python train.py --model="image captioner" --train_examples=48750 --vocab_size=53 --encoder_head_dim=64 --encoder_moe_every=1 --encoder_positions="conv" --fusion="cross_attention" --decoder_width=192 --decoder_mlp_ratio=2 --decoder_fused_qkv=false --decoder_bias="all" --decoder_inner_norm=false --beta2=0.99 --eps=1e-06
Rows from expert 5 of block 3 of the image encoder, named by matrix and row number. Rows with one number belong to one neuron. Each number is 128 + 24 x the weight over the matrix's rms, rounded and kept within 0 to 255. All counts start at 0. Numbers have three digits each.
# up: expert up (encoder.blocks.3.mlp.up, 16x192x192), inputs 0-95
# down: expert down (encoder.blocks.3.mlp.down, 16x192x192, transposed), outputs 0-95
up.40:126185160135163126154144141075138152086183135151116132132172086111117130109106139170115098101105151180127103147122135145115073152137123121160149131114117134149130123125109189119138129133155126119118125123195150112123131152134116137147097113102110149088150138113140066140143108122041127164
up.41:130131142133109133151115161142120130143116157124154105123140146128142110125159118180114105152175131157157097131094115092134148134147138106110129087140150116174148126132124082138117149157139088130131108141086149153124126198101121148117135131113106142136121095161177063116105111124125140149
up.42:162186100118105171144157177153119132118164132139140110098126148156097145108139153140134101115134112110076134114130124113091148176154090136101127116109113108152153115145142155104107160090066123127112136088104111102100125126112113103137128143123176132092123092123135116107050121132131106107
up.43:133130114116181132128150158162133128125182159091145115102139129132151156064112166144149103115114112100133107137111149134154063110154043130140128140129116096132098126107134143112113135141129142134148097124105132133116145150078128136143144092118111129153138124147151109128139132133113110171
up.44:138081127113168139101145111151103107105123147148158117158162124105136117138123129129077063119146101113167152124103092152122078111138117135152120114127148107150132113125117154125127118114140107145135110143088140120115147109082154124144089130103128131138144120135114116142144134157133181145
up.45:141140158131100124139120099123147177089096147124142122110108109121103100136100141132141160108128124174117108115135090080156147124109147114114134135132111125106140145121147113081117065109092155132109145156163117134129116135086114145147132143118126147126136095160105112154082110155118094118
up.46:140143146122099162121088126157092147140124121128171097144103125101038106151112168118154111135137111112171131120123093123084142140133089123138124146110114138130124129136150125108127122085078095131070152127153116095108147132106060103150133123140115108131139145143105087178110117130067116113
up.47:136163123123100122121113127146120115123123130111203106127129080099076103104109186116172111136091110121136130109115076100113125158127090113126156112131124129118128160142137113116124113096055126112072142118142119117091124131084133097127135163141129120106141115153098100156094120134100122143
up.48:125125121148146168119144130126141090137107142099136120122110096090130099116144118130136132160104103101180124130073114104148110141146078107143119154135126125155154136163106116144117114103118100135132128127065149118103116127130170131136094130113089118134126101128101123101135132115092113126
up.49:142123106137139135174123130141122139120163143087162107131143119117137139095128137156111080107130145132120166134103115115093159124156113106090146111150161116181136113117093094130123131160141122143144105152143159145125119147138135140108144145112158145129125116137145106103098140140126178157
up.50:129122134133163158150109124173120120086113139119147119129119115096131146157100111159131076121160110104166161138103108141108080118153106122160100115137129129118116123116062119113125136094132121129144130139082132141123148122145179145131100128105098140124124117128109078148101133115116136142
up.51:130113124102125115160083139157172114161131151121129118121130104105158162139118141158171119132176089103143128138112086114116051128150130106133138124132143110132130101108123119103111071097083165060097135169123111096130096139120127124141111126129173176130142139131145114129120067107135106134
up.52:116120104137141135115122148115130160172118127134103115144126144115112172143122120147159134152113117118151117134153181141108117154141123147113127169121105124079186110097131150116129117120143085155124111121124095143116096125154111116176109126117112145108128164130124154130123099135134133128
up.53:112105128127158110105184153145120125122140166137109117144147137131172120127122125122095089127129138095154158111109205176098043136160129144141116123131124107125161110092120168115109138148157113139136103110090127143131136128112129105148101139134118118093128112149139154119149149163145127145
up.54:121098119118127094130118172116178152122108124142127116127126164127134148120106135149088149130154146148107124119126071111080118124145120107091134088101137133130126143136101100138131114129114114123135138130126159172148150145098125114122137154134109151096187140148128117127139068120088154148
up.55:118134113143190116115145129142096133140150139128153089132130148152121152105120134115128128116158147129118166094132171178126113149132123137065122156135130112138164136092140126114147152140155056163156094090086140123126153121077144164118121114123109126122113153142132158127179139158141150165
up.56:127158155154111141141120080167177150111094162117110119107129149089164135132112115130154105133141090158130108119131109075114142163126086146122135143131115121158098115192100143100117107137118156161137125094099122102143071161076134154136111116111101108148081074158101134114112123139150140115
up.57:119141103162152139128108129117141132114153165111142111121124144103090143149111136136127133107109125125129126133114154150099138117155115133090122135149102124117159137132144125131140143124149091152109120106124149114101138145099133132126136126133113124125136124124131103139153130099104115146
up.58:140151117102137128132111117163160121167160185116105114106143143126104149130127121193125127162157114166126140112124149145138150202137126119096137108104117133137157149147110134082094134086139092085150117122129140131114140122114128133127139139192137165085121138129137131109121058116090118176
up.59:122141131124067139105155109118092107133116096145196117138146103136075090142146164089124096111053187104086168151112113107110149150094128130129127141129149115139127117117199094139124142131120114156114106120116116128113124136155139132101103176117159104171160102139114135101165186129127145116
up.60:105140151125116126121149108104158144123113120145107112132159134106100144107119126203109131123087108196130134128108153135083093156163113121135131146127093107132141118138139143100122128115136098125121091102151173067089119142119120151169103077106134116086155150128106118124133064157041132155
up.61:113146075121152156126104187114135105151144093084124128105109128123118138092145152134122103124075113096120105157108140126108138140149104107129117139138131108144121165145138109118097157136109077123121127147115136116106124146113134130131109140107135113108132129141145135106131087093107153141
up.62:102124138161099131126149135143137143142127157105136099125112083134079138142127144136135151120189098117136130119127118114109139122138108122147158121153124124110129175135111117119107143087075122117089131149123140138133124155112135131143114117095109140125166111187118103141158112123109101131
up.63:104131146133125123165122165130130158150155155073146089110130093097115160105130169147137137109130107122118144135111143119127132113174100105138137141114126137151172131106109117107096143112080114140082135138094109135114116165100112144154102161109153140093150144151132089107094126100109120139
up.64:148130115072131107142101135127124119161124118118137117071200108156143143106133173140124116140108160136129139160120099067128149167137137121112202129160113131146119116120091139147067115117068133089118072104149113120121096134163136118154148145180169132146123103148136101090086125160086172184
up.65:104127109158130112124158113121145141149151126135129136109164148111121144119119144130110093124102138167126150127113154134127101153149095148125127149121133112114150104082122141107115118137135108158147086117114146157115118109110110123146129155146129122099137115155138124107101127125132136129
up.66:099124097109137126146136102126191108134123109138109112115143153128109169119098107186106091117129129161141153127113165141146149134142145109107117113129139126122163126103133132097147073132139086142157116132136126108131122102128117148116121136125150139112131146140102137111118106116099136166
up.67:123073108116154142138064118098160146124105117136145100123142129141123156112137135121160102110099139132201114145145128083182164101128119118144151133108146131089090167123181103137133107161121119127131121136116103178130082144096119113152122140111096116165142143137138145110083151115136174159
up.68:138099136137076130122158108143104137151103148099133107073112139060123113112129129116103107139119118086059079133136125074151110170134100148100145153108139137139129139153130115124130148111144169155157122089112119140130125152119124145139126155103120129142124085140159120091097127102133109142
up.69:124100089099139151174113107112159082109107114145119094118150134093120150134100101138124097095109135134118150146116157143133111106152153095089119106129115085126110158123159120150133087156139108136107128058104141112093127152138092122131149061106181122103154146128139127101107104150129154139
up.70:119146147131142118156166104128150162124133151122154133070176156152137140116123157144106094147148129160126165128124127124152129142121119134144142134129135107150139142118124117119136111126120106123154086079119132142158115117123156105108134148192092132148058127134178133115116135150108181137
up.71:125136113145148135143138138142137118169115150110146103110126120105126126120155131159153098148147151150136129141083112088112158150166145083094104106136154111152103104121074093139135122148126129141116124129107162114144124174104145140112125116112091137123125111167131069157101110111090147144
up.72:133151128154155126148143107138152135171136138096119154116168137109130147133121114186106099105132105154111146132114147153153087157131092112150120095131131118120164115094088151103123137120125105110162135146143115152140128115140134139132135144162126135114098116135136127112136107091123138138
up.73:135155128124147098156113135209108107125127167107128106110134104092159134146113119108152128149141121091178117116136152122107081112133093140143121151138119097139104097132115148130135060136117173141100121149121128109141135158138115107109119112154154121165095107125134124106132147112159080116
up.74:119134210152151133137111131156154166149093135090133129108150100133154139141129131163115111120140092164133155121116107128129103096116088104144119128138147122136119103119097149095128100094099122142091130144114120154146134138086128156137111126134102128127104134146115110135148107110129104146
up.75:131110158128070120111128083134085129132067105165208109136120113081078099155112160068091128098125123158091152124121069099153116173101114126141129155140128144131130114104171109128142142115127151144128121136100117093144096129090120145141096185110091131154100130147105118157111171152139145124
up.76:153123106098096127105124114173106141160115141091181096104145147139089141116147138123153120148148143111113144121126119086136145149135122126104149103128162106121130126097138083136136108105127127078107103145100106125129124129132164111116146160122115171146121091152166111145121152142141140133
up.77:150142108149151146120128113104150121142161152131157110130143157145123147125125158134111112132117118143114149113101152126115182134133111124074133111114110114144152125119162104135138146148137063135139095060125151125114123137073116131150167088145129118135142140132150149130126162147117123193
up.78:119176178082143146172164099136134085133140095113121111086128089129109152146141140153111108146107182170102143137145130127131092149118143119149131125151150126151122107084126170128118155136124134142138098097132126127131108135161122144112130118171117148154084143115117140097100106095088189134
up.79:141106082137129131156150130140125086103146118117103107102133114102156168130112121108110114127141168107147129154134159135111093116126176138124123128142126109143125144134165146141127154166149125145152106067112152100108132162137112122128137080115143125136087121138138155087115138110154175143
up.80:108153126110163100161126142173107152064131140087154102116135078118134146134111145133143093122132168102126171125127140147127115105145124115120117137149139137148131145086092122127119117149132109130111131102105144141139135152169152129102114116138147129154105141153122078146125147123117132163
up.81:132131153135134121136099082168121134133109147087155079156141087068100119171119153141110097139193096139152158109117154143094087106148095071164115124131108128119152156112126150097121120111093104126071132153105122126138131158106109116127105101153112135122141137159104078144127111093128108119
up.82:136112098141170107123147120121130131126139147140123114148162116118149128119091134135114076138136128132163163106113158159110083128141128130122126142116140125127159098100090127123126129130143071168143120111118137098135122116132126138137095134141134122097119116136105132134150130164110135146
up.83:123112081121172134147098111072188107122147139132094126114108161140164164151123114197151141082142141149115107143136145164134119106121142100067096107130120107110158116159126151104136094118170103108093153155143140149120127141088123161127147124102171167124155172141099110131165091108117131136
up.84:122112121102068133106114139154100132173144158106132101118132137083088120158125167109109147114184094152121106102118105106147160135131112104130137129123118143135154171129131129123118156097122153128121152153122144169121114154086112117165105162155122141144116142145133121123059103125133151152
up.85:114126113129133142144119164129212139100136137111137103088136106133126188115141125167143157136116110136132074117108111060139175095147100098125125111121122115104151125154127096120135143121103119121064129138100130117116112124118120135095123113140129136102137128152113081126101112130130109143
up.86:126129167143127142125154138080120111127118119087136108131135077143145137129121154155134138131123117131148094109111103074124129155147109086151163129158143132139133186157102140154108118120088084116093113164098126161094114142106136100140115152079135156113159123187116110116079097128124131143
up.87:134112170133136117118118131085195146112147113135128143118124115142177155128128149154116106099117140166134120124126129121169134111114079104136132104156112132104105136154121152145113160115104156114140118161130089199140092129120144097110133145123118130136157114136160125101083154134133176130
up.88:129113113110113125133157124168105131117104086105186126126104101128111156106170115152128111152101129130133152105116134094127125127166127125124145170174152141161172156143111092085127130145144113148131130155120146096133118124129160122108112172072120123106132117135113098134087122132117152153
up.89:121173159134124151128130106119102117136104137079134067136128064112121153153097148131115151125145102137117156105143102133128153137124107094146130144148119141148137146111123132127130099102107092135074122127094141131129119168097122139144099111123113156124130145188098121156116102118110103133
up.90:120148159121119137112117123176075143135106150114188103135128118091085141142118122098110131126121117107125134107131149128144126144118097148132120158132128147123155113107171155098141126132116110155114129104107120090110119145099103095150126132139102128123115134128113148154091119154127117127
up.91:136133156146085101135119140121134163166150150127139103132124131114138123122122132154140116160164134128169127122135176131091108154169117115145150108117087129109157143190102124060101130061132147132120130136122127165131128142134138138154117161144136157102110111150130118116120094150098103123
up.92:135106126117153107145158104172137144152138143101144130084147152154150159156138131148107120129210134128104121138119119110136106176143149143122126145126160127136122136094103117096124146110150139143169100147101126099146123116124147141097166139187116143140060143137152108132129094113153145133
up.93:155155138109162171137070122154121129187126130113145114136122151128101108131138141136182120178097161119165171116109130114098141170157108102113120153120125100123132146103080081127088103127093123111165119088123138129106129114135126111112141152140130118106146123134105102126080135127100152134
up.94:107169140180172128151141095074162162127146126133159128105137141161128129112115165114144114109122150166146161121118124139147124144114069146125114124118138108132147099091108109134118094158132069140173080107125133125147126118107129156130145154136079110146097126149135147124163179125145158146
up.95:162133187131153138144125138131158124116154107118108121119160086107108160096118091190086134127143095128166124130124154126074111138164135112155122103105103116177150143170114152108112104102134080131138126095111121106087146153126092163120095085109129148090097131128097125114142043091104148159
up.96:132095128139125112132139111184139138182105124111154103123129110106136135155147113146156158115162110093098126143142134120082131148137174106113121142132141099129110113088163119143135142098108156129125155182115109100120115148108113145110137114133138152142094145149108141148161108115156127104
up.97:141139074106147142142111095097167127133130128129130115116144146121099097112137153195097134118099120161115140118114167151129175124151154114084119109130110123110149120116125113100134108158160082137115117124157168063110119128092110134134125089114150125129154144100136123118119074146072116134
up.98:131132158106096090119097111129163126138127153130147116116126069127138116142090151116156125140149133138137129105130067068126136123136130098145165140110109132122094163171096088100115112081059163103082159132139126141127103121058122119136106163153111142137123139165099105144089103137116124118
up.99:141120106172136151115105162119143142135196153115140128136112148122099134143112146152151157094143123129106123128131146128116154106144111125082140117146105127112135115147130120126124158116149099150093155149130133158107132146070129142133135143107103155133170119131137122148182111102138113136
up.100:113091121120109120122092127090143113152099109100127121144145119121054115092128087140062138134117105121161163158131103146155166164134135129114120080139156146116157190154111070122122142112136066117137107141088121093093115114154143128109112156119144136098142106111130191081181101117134185135
up.101:168115161099165156117152179136111114137159158109143104103143128116115118091126133137119110118123091102135122113125155150130152121138098107130127109136100119126131172121132167139119173123104089113114094113114115153102138136083137113146154106137125144119129102124149144110141146160091135138
up.102:155167165111133146125117175123107139151123144118195113106162119137112116079155166126149118154113146108115101124116102073095157157134106111133164130141147094145127097101109147149082106109083131110108093109158125139076104132125121099143136118146148131133159105119135107127078143153111148122
up.103:120130140105113100142107120174138157140096124119138099089130107095153111127080129128135132153107131136120145093129119094124125176136132121138139152114126130120118111158081126121112063135088157111124114078130119123122106128103141141115104130133136129123110131151114123118120084137136120134
up.104:146120139118114114105094109112125127145169120118153109169131138112104098132127144101149103133137115085159135102126132117071150112140124122154126111098103111104146148125134085126125153068115067104135133153136124150140141126121152120131104161158122136174144160150097120148165172112125147139
up.105:112147139139170160113120181150143145112114181136130122120142143132150123115124101151099120158099129137173119181118094115064130125161121152118143152121141113133119130126140127122137146133143128130150104114119152146111129142141115148112148133172122112074139098154136156129127143148124162131
up.106:156147136144151162125120160141140134095146173091133127108153141111149168130103117175127136132147139127155109142092089113112132119138120165140117122118098105126100120143144095113128105118142143138124126132095159134096163122104149137137158125115107147118133103133126096141101104126127145114
up.107:116067150136138118145137158156143136127102112156108121121171168107151135132108127132077098144180153155132133149130111103097091121144100128140131092111142121144119145114123133148121106149150134132123123128124131184116129134110116093133124128138097112116122118112154112131076101088147168153
down.40:128133106173132137172161155152159124174137161160117142105115093125104173106122187145088093142116127176148132136161119127128093174138137126157113094145144138135146143169121116145093111109076112141204129156056132184155128118144100106141144118110131151046115090096135225075169093108100160164
down.41:121104138135099065098138141116103138171154065129125140066138162141156145079128131135116128094143130147114131119153142089090120138101126153088130123100148121113147143135165157074132108150114121150139114139151091161116104154077114109158123180116140130109131153150128154142144113128118091122
down.42:147113126126099103132142126119077136125170140157160107141192133140123113080151171143067124066091090114176112083139133119132098101132161144132164097103092153182111175142168113152163112091109107164111111134140122118120137118100153092131149199118135174106143134111122152208088118175076142153
down.43:123104125146123137165144138103144104130137112133146135119153122140158110131155091134071128104102141156106120178110109137131114152162174169138158117114127111156154090152098120147152138138116130105163125120145122126164122142126121118133114149129134162105099134097125165106145134125132140147
down.44:083116165117141164151140152153164124130117146124100129117128123126101164156166115136116138128126121138083129180111142104145115119166160138172122107133104119168118174158103118124103143162163121093144147139128155159144168119143127099123136129172111131138072148114148087140118103098107122132
down.45:089142147139097110125151110101103117090112105101169151155125124138132120122110114142140140135133138098168116125164110145073174094110117143113124134143169152134094127101131170090144135120085151121108141151133132122152101124091140124130152144128097167101178140125101145140111147133147115097
down.46:119121147116144117116161111146089175106114150100140142140156101158107155125125136132134129116101149134143163122110149171108160087125145118108163148125139124152089202113138176112125121120137123125117144133139117116125127101131170092149131161139145161108172165120127087175118131187147110125
down.47:126132117105101114133183113165095171109132143124126128129133128119109124090134128149138134126158157137164143128121137145087144072137155117130115110107169123168085165108114171116130129116112143129096163171129140113128118119151159079112144138125126152113180124115119115183123142144119127093
down.48:069132142158110136120127165152118106162160150140154097153162095126129106147152083108085128113136142130125122151085139119084140152155170155164153131125163142193103128118122146113109157162115141134126133144089176131129131130127108097119133112126108137138174129145132085128133108107163119115
down.49:147134140109158108135140166100124131122115106115110141083123156134139141133088119122180132146136130143101140126132105106091103108094140150130122139099114103096137102114130139125100140131125109131112128127147110160141087136111144115171144132146121114123126141144111147118131117140099096118
down.50:100153162086138147128159146123155115133117147124126106103131129135107147166158125136127166160142149140100111151098109121139120095125147129169125132157109132149134146162107145110127139135134121119126142116113155127113131129132102125127114109173116105149076158144162092137154105102129113106
down.51:151141147158125140139059088120141160124131130101162134145099108141200118142117111158100138093088139141165138143152150133120105168155155133105115164150134153098124133115090106111117124102133102149152115129121110130133074132125097195108119130094130169168106118164101136152147151154092106130
down.52:177117134105154112160121118114124132146122133116132130096126121135084107126169152113149089134141126153127145136150145111162144106123115097116117159140134106124152137118124125137106115133154112106101137133183073165177131122149179131118090154148119161133084121075132153120107117119109131117
down.53:114097153126174158151117141126163139129092126139094104124126123103097126173150101120127088116109104146095129152116126092155119121145144107179080127142107089154125124165112119147099132146159088102145138135154125194142128137147132125135102128141097147141057139116151115112143106111119124124
down.54:149139106107104107156149118113144112124128115087122156107122136162112180118123173157153121137173134140124111140097146119148099104124136088084136104163133095113139115150168130125116118136108159123128119137098132106096118133167080153129145097121160128142113101176180114100135098106118117144
down.55:131101125121159155153100142124170131143144122122084118091121136122111127152168092133111111129111112156099130191115134095140125097138149136103074139093093098132119101157112104127124116146130100099133155128188152165130100145117157130105109117163123138145105130146139148100152141120090141094
down.56:101120108163106142097129130084095111139195146141143094159145146088117077112111102141113142104120113093166082141089129113133156131139139177140105178103164120146131116124166168083080170093091151145132125157109135111090096138119085103133102140056124120124199094088145132113105093164173126101
down.57:132132120127133128133132128122148137118128142127134135127108136100119113131133123166139109143141118171138118142117122126145144119112141103120088134102113105089138138139158130148103085096100126104137132137151132138141114143152152099129137156115152130125132086113131121153100155131088121138
down.58:141139145134148141154141143087160121152131135151123120090140128167123141118148173168071152121077110168105145140146130141166156131100149144100109110102127116172121134148138125159113121154143113131149100138116131173173132134119151089143137177146118161134125089129193169125115153125122163153
down.59:097138094198101121107122113174104155131131108156099138161127112140141159118141125099113115141111115118161138132174156142079092128179136169154134122129169145102122193136109116144129131154130107119113124145137121118128163086154132088104145118146172110069185116110118127130163165159133141093
down.60:133086118114116148180118122154153131141116145136117120095088096138123132133148159142096108138099111180114125124154130133165128098138113111139096116176101183145119152116112121164118112105133117162181155147099113180139135140126098152133128137111130134098138137111117194072167113122114145159
down.61:122091138140086133147097147151117128123167157127168104153153086119114107146117128144090113085133111113122123109119140118124118126172144133156139107128142163170123128153109089105156120148141128163133159158118147078097108111109067153128137143103131134115137168107098126133152072153118108119
down.62:123118122096107129123156117169132137140142153121144108115122146108151103117101113159119101126171177096128140170106127164069146174137149152085135127061158082148107131083136127082118135123129144103186131142130150126106107138108092116140139133114135136105139134144149118130100110147104159125
down.63:147152146146119135098177142115106140158112118141143110122165145144172155107141097152142121117124141119131158136095133114118136129123136147119153121130167123181111119136142147140124123131135125138127075112114132150124110139113157087145137122108124149134157126163140114145113108164141109136
down.64:139097143077122093115103134136119121109155161111074145110133155103155098126125083147099126145084133166119161156112113137120171165114132106142061113119119134110171101121157170129115142114114163090117174074132153111140166160128144109148151146161147137099110124086115149130085155175091089148
down.65:144117113094130141139130115138113113145080116151150110132117151106132097129140139096107089135123110122125147103153122122155123092156148115114135113150117116122115177108125135145104100132147126135155114132142101135125148154146141115137123142139116117144113131117155121141129138141105128097
down.66:143157121099110125160157101136129150123123169096133121077115144126103129122144152152113149162145113148122146136153109108144162097137169130121134121147095139163102144152135102160148123133183146129142144150114145116118155117173163121094152143133099125151113118161159145128148138126123169101
down.67:154126098133189125175189117109123111127082184093144149084144145113156063150135103148110132157111171125106162168126118122143099099113191129174169144114087123145121142158127124121151110135107140085108127086158107096153123095186187110108165118143088124119077111104150113132136179135151157106
down.68:106141105168105116124194115099109162122156165190140131134185135080101103132160161117081128119145148098185135113178118089107116133172161151186125102102109124144064132150155159125144126087125121145125103114152146113154119097131160113115172105111113138104103089082154114154102135105142164102
down.69:136087107106069126157131099102112130147161129142117104110119129098118139145158131132087135135175110142164130166155150123139110093156132088104127102148103140107152135135105102117157126126176094111108141120146137117077138131160119152088135099157150130136114117128111143097148104131093113120
down.70:147149093110178127119152173083162115136124146123107160101111153102203106137102122196126159155137118099095156133132089098089154116138165106114094134095116084110109072157141135116136122122130109095131105116121130123127124111152169124118171145148086137150103118137151118163142156163129102106
down.71:139104150122109096140165139141116146124147111128113132103127147128157155105099142128148106102153118141120131114138132145088115117122132165118136151105143133135150134132152145078167129142144122153128121124124106161115123131086102128143121150107161113121142162124115173126111091116118111133
down.72:176173133111159159166148108103159121120095128141152098082100120128142101123128152118132148139131126135104157110131121061133157114104119112111112130108104090130097126145158122168137098129140103141111107136116106135161127119165154112129149156137093120160088120135156140158120120121153119126
down.73:137111157135123166111120144119143135147137127126120115178104139163179097121097075161114102083079113102136148130119142151135098139142168159108154163138142132144152144126157114116075176123133121128182113124119127181104097146106085168146125138057143129143168125140138112137141127195095150168
down.74:136122141124167154145145118105110140136112131124156104091111152126135097165129082128145128147110119102118154122124107105144161178079122140134153159135147105151141152143110142115111128178144121112132104157160114095139119126117152111152131140080087115157101140139166105116123126146155102101
down.75:054120137162143122099162115163105146116133131146173131167151125136110136115120106102135102166141113064171137117163140129075076088170134200156157094132175153124107208106066114102104125134116123099124125142141127097156157075132140089105144129150097136090175161146139095145165150157136145089
down.76:160147143156140128101107144122115154146157128108134146159125129119141159107128117123126126112115101110141130125141122159117104143120125156165100133101137129100120136137161120128118146135107167158111127161090149147122146125088128124121158080133154153092170088109157170110125150107120122138
down.77:160113104096108161134140126082150150116136131129099167118108156139136113153156107178130076113128143179084119186089117109173104107135162105093093152100106084118128147137141156117104071095127126124125137123172133115126085148146109125132131144127130106133141101135112136151114129190072132104
down.78:160136096155151146098123209095119146156159079146170137094112123146165128103145125151112162122086181152171107152168131079066166184149106113126112149105126159083118079165124154124146089108122120127088124105142106123128162106127149128154178140133076103116085125096156135128128170126105065111
down.79:107103124136099154106096123125127130151172111166109094130137142123141111142162082122134149094114108125117119153103128110115108148184147131148105124086138127138140099132130100132145103113138111130134134103143137129082093133117100157116136112117145124129123130140114104112153102128104094088
down.80:116108161107139134112127140118163130131103120133072121099134122182180105169125105139151145133136130120140114126127095138105094107110159127170104141099116125125120111147096133142157145184161127128163139135169152135125130145102092120133141133141096123163067167144166128102156120135131091129
down.81:129076149062150155112125138126130122160129134128118113123127132155126112153127075145128160125111130132138138154072139146114135158128150130092136143135136099133134188104100133105113102125134125113146149119170142113074117127099102127125125140131115123121133169150152095106126091167102127129
down.82:121138151113159119149156142134156154156116124120097105110110138128130160131132136151120118143141131131105128146137124121127120114128142126145095147118116101127116125153109120110099118106150072110151124115138115163119159153144127141122134106150104137136083146130155128104157105123130133099
down.83:133161128095149113161172078136148148107154180119088134124127106110031115199198212126136132138177131144166129131154111126104160089120108081134095111160117123108121127168172120154153142146135170111092159169123146123182134123186148103088118112167180112155075071130136126107110173111153130131
down.84:136131133129102133122163127150154134145130099137142121113165137127152147085109097123122105126140145121125169139111121096103100128151164173098179100093131092182112149093116141096116141098119137131133129102173127111106108121118136095148180153132114148085147153132134122171118117166107144111
down.85:094139110155098132134140139099124143170122098112110141134088127138123161136147148169148129153180170123148123146120133139131092139109133144117125142150168107152108082142156166111104104130086100133142106147119139128131099119149107117164171116079126129153135090151163128105126116135157103108
down.86:092116148129127125151190117164127135139157149107111102103142117094092116141110123147146132125165136118131151143098118121095158112118124115170135172126136111169124087122112149085127161131140143130132144160162143082101078115123099130124120136143114137153119145141140101130099080104167129112
down.87:120152078150163140173168138125162123140132142146151131094102121132169122155113149100125146103129142101093127176096100067101152143139133109167140159134109062120112097184176125141100139121117120107088099148132145076152101134186151135154137143140113112124097108135156104128108190119186111140
down.88:063118143120086094128153166158114112124118106127103126118151150163133142160158117108139148147132111121112131155135111106103114086109147159164128113163145131125133109134117147112146144176135141112153181153171159117158126138098110131103154155167143108128138198171113109103156126134152093088
down.89:115120152116140135120158154146139164131142137147141114097135144156077136103133121115139113117154133125167156117101145130108165161112109143082129147103155121164111154123113121126150125114148123117140150145161115127120142113107097078138105140145101110123152146136166129138113101126106151124
down.90:113114144123173137091149134122125131118108128106132145137139126160135140104166113106146123094105109137141117122157134117117121112154144152128165123131109129151100167115115096143126109116137108105141121148179094162143137106100157135124152171161113123076120166181124141150124164163113134127
down.91:127113145139146114143129138129150156147097067142103122119132114134097138115148149125128088132135138160109141123127135096132117116117124144114129160128134096144127127117135154117098121157143104136130120126174113190118140138139120073164107153129116115116106135116143134138115099099133141117
down.92:139138116125176135118124124085176095159137138156111117108105137123186105116139140193098166147122136118167093117159140140112111113151163122100125107050106117112108105164120083098137108127132112104161105111129147166117127130121140136104150089154067165148096098145181138134174153139112155106
down.93:150122113111168092127168164115126163138092133104124125104181140163148141139143135114143134145126149148144116157098114127109112111088103128108147117145130133107117141141138168124111129121084134132088137111125138150101134136120132095161177133178165126118155106138099121122131137134139110135
down.94:148144057103153139152191119093141161104136161134115142104137180120142087164148116125156127145160176124099143177118131094101110114136153105127108120104073087093119120137134141117108112120136126113141131102150142103134127134165167123113143122134124144142082089146142093147132147117133151094
down.95:134098140146087127144123133107180102182132111130142110120099048132106169112125166127124129126102128118105130166160121122144107163159155106132125093146161136111124125101077114129096121125132122118147167137132133165126092117138117141144134132108125134046114145104116163082171097107116135129
down.96:129118139127127094091080141149136138156175157106134115153091113124117114108113091160138122145143141085137143153168158170108132135147124104115137141101177155086145098121105112088125143122129142080147157152149106147131111103110124152096110128126133147092129137122116108138164120147086119103
down.97:178138131103115144195136144161155131132122155085100123111091154092161105147124144202106100135122093181124078096125113113139115065127129125110104141122065147138123128156161123130124136068123153179142155111118130157111119157161098125138137144088135099155148100148131176110123121157079110147
down.98:144118105135136124193138104153150165133100123128165157099116152079133100094103123159172100147164160123124109177102119101083150088123162128098095125106157065137063135087114189081089078082108191143142158144159111122124092109146159101140156161108102145113146092087134110155100125119180131067
down.99:123148125144145123107089161094145139142141133114135117123125109131104123126178174187148123124137140156147120179120109115132183152098109109099082106118153109050139124148174149136128114120104127099117146126153121139138133148138136089141120154122176135121109081127131143143110168132121129139
down.100:104102077129136141218094157169213121136136140146062096101091133109156156131132140177093087117068081150158100181149159170122122150145159145107115110137155156135138121168106096140127158123166107152169138131114147151090153150135085113140115158111143178102137111136114204077131082115080155134
down.101:151102107128140152166131127136135117143131114141128127102117137144197133131132133144136098080091134122094139153106090093130106136137155150090134184107103124137100107153105101125131119093121116148134102108153093139118108148130151156131151154124141130129135128109119154134086120144120124142
down.102:144135112076106079121098089145106157101129152105093147127123148111139123148139104145118137137073121147149152121150122163134121148111138114121081111166116167104134140115133142147148140122136152140129141135125150112160143148129171119137142165144157147117139137115098163142109149157079115141
down.103:166132137135154133142126132095156134113126165106140185158167145140146159108137132194133121119118136112155098171111126153114138121111139117101112120158135127134129150116133148119120126087121135144136120140128140111132125113124135142149157141122100139127174102120130145156134145145105135135
down.104:147109095157136130133115154162147172175100107136110134129139122129086139114129108108140078164099145173118147167098156127106127134130118124065115135102150091117119179138104163118080136159111138172105145103144140162087132089132128062157138136141132126103182103124110107132119114117112155082
down.105:111137123127112144129121101150100125127130111121141142163126139122149141130105127134137131132126110140130098101098131152143143139094128146141107142154164132130154102108152142113114142132117136150164143175077139110106134131137103125136144120100140148134144128106133119119108109133156104154
down.106:128156128136136130118096131089116121134129124147131135111122128129148138144150163116128150107155126165155116137135132136120119120145098100100108093126111127119092126142150136135151115111104153142132099147101119153177153164143154143138159111153159106161130114133122145103142130115121116162
down.107:130154128094119122140146131116138120169107122108165144150104117143150106149119107133150147139132126078117130112124144102143088082136161097149121118158122081144092152109111147139097137126103112099123123106127130120088143090164131159132157122116109108162075136137139064139150129138120081111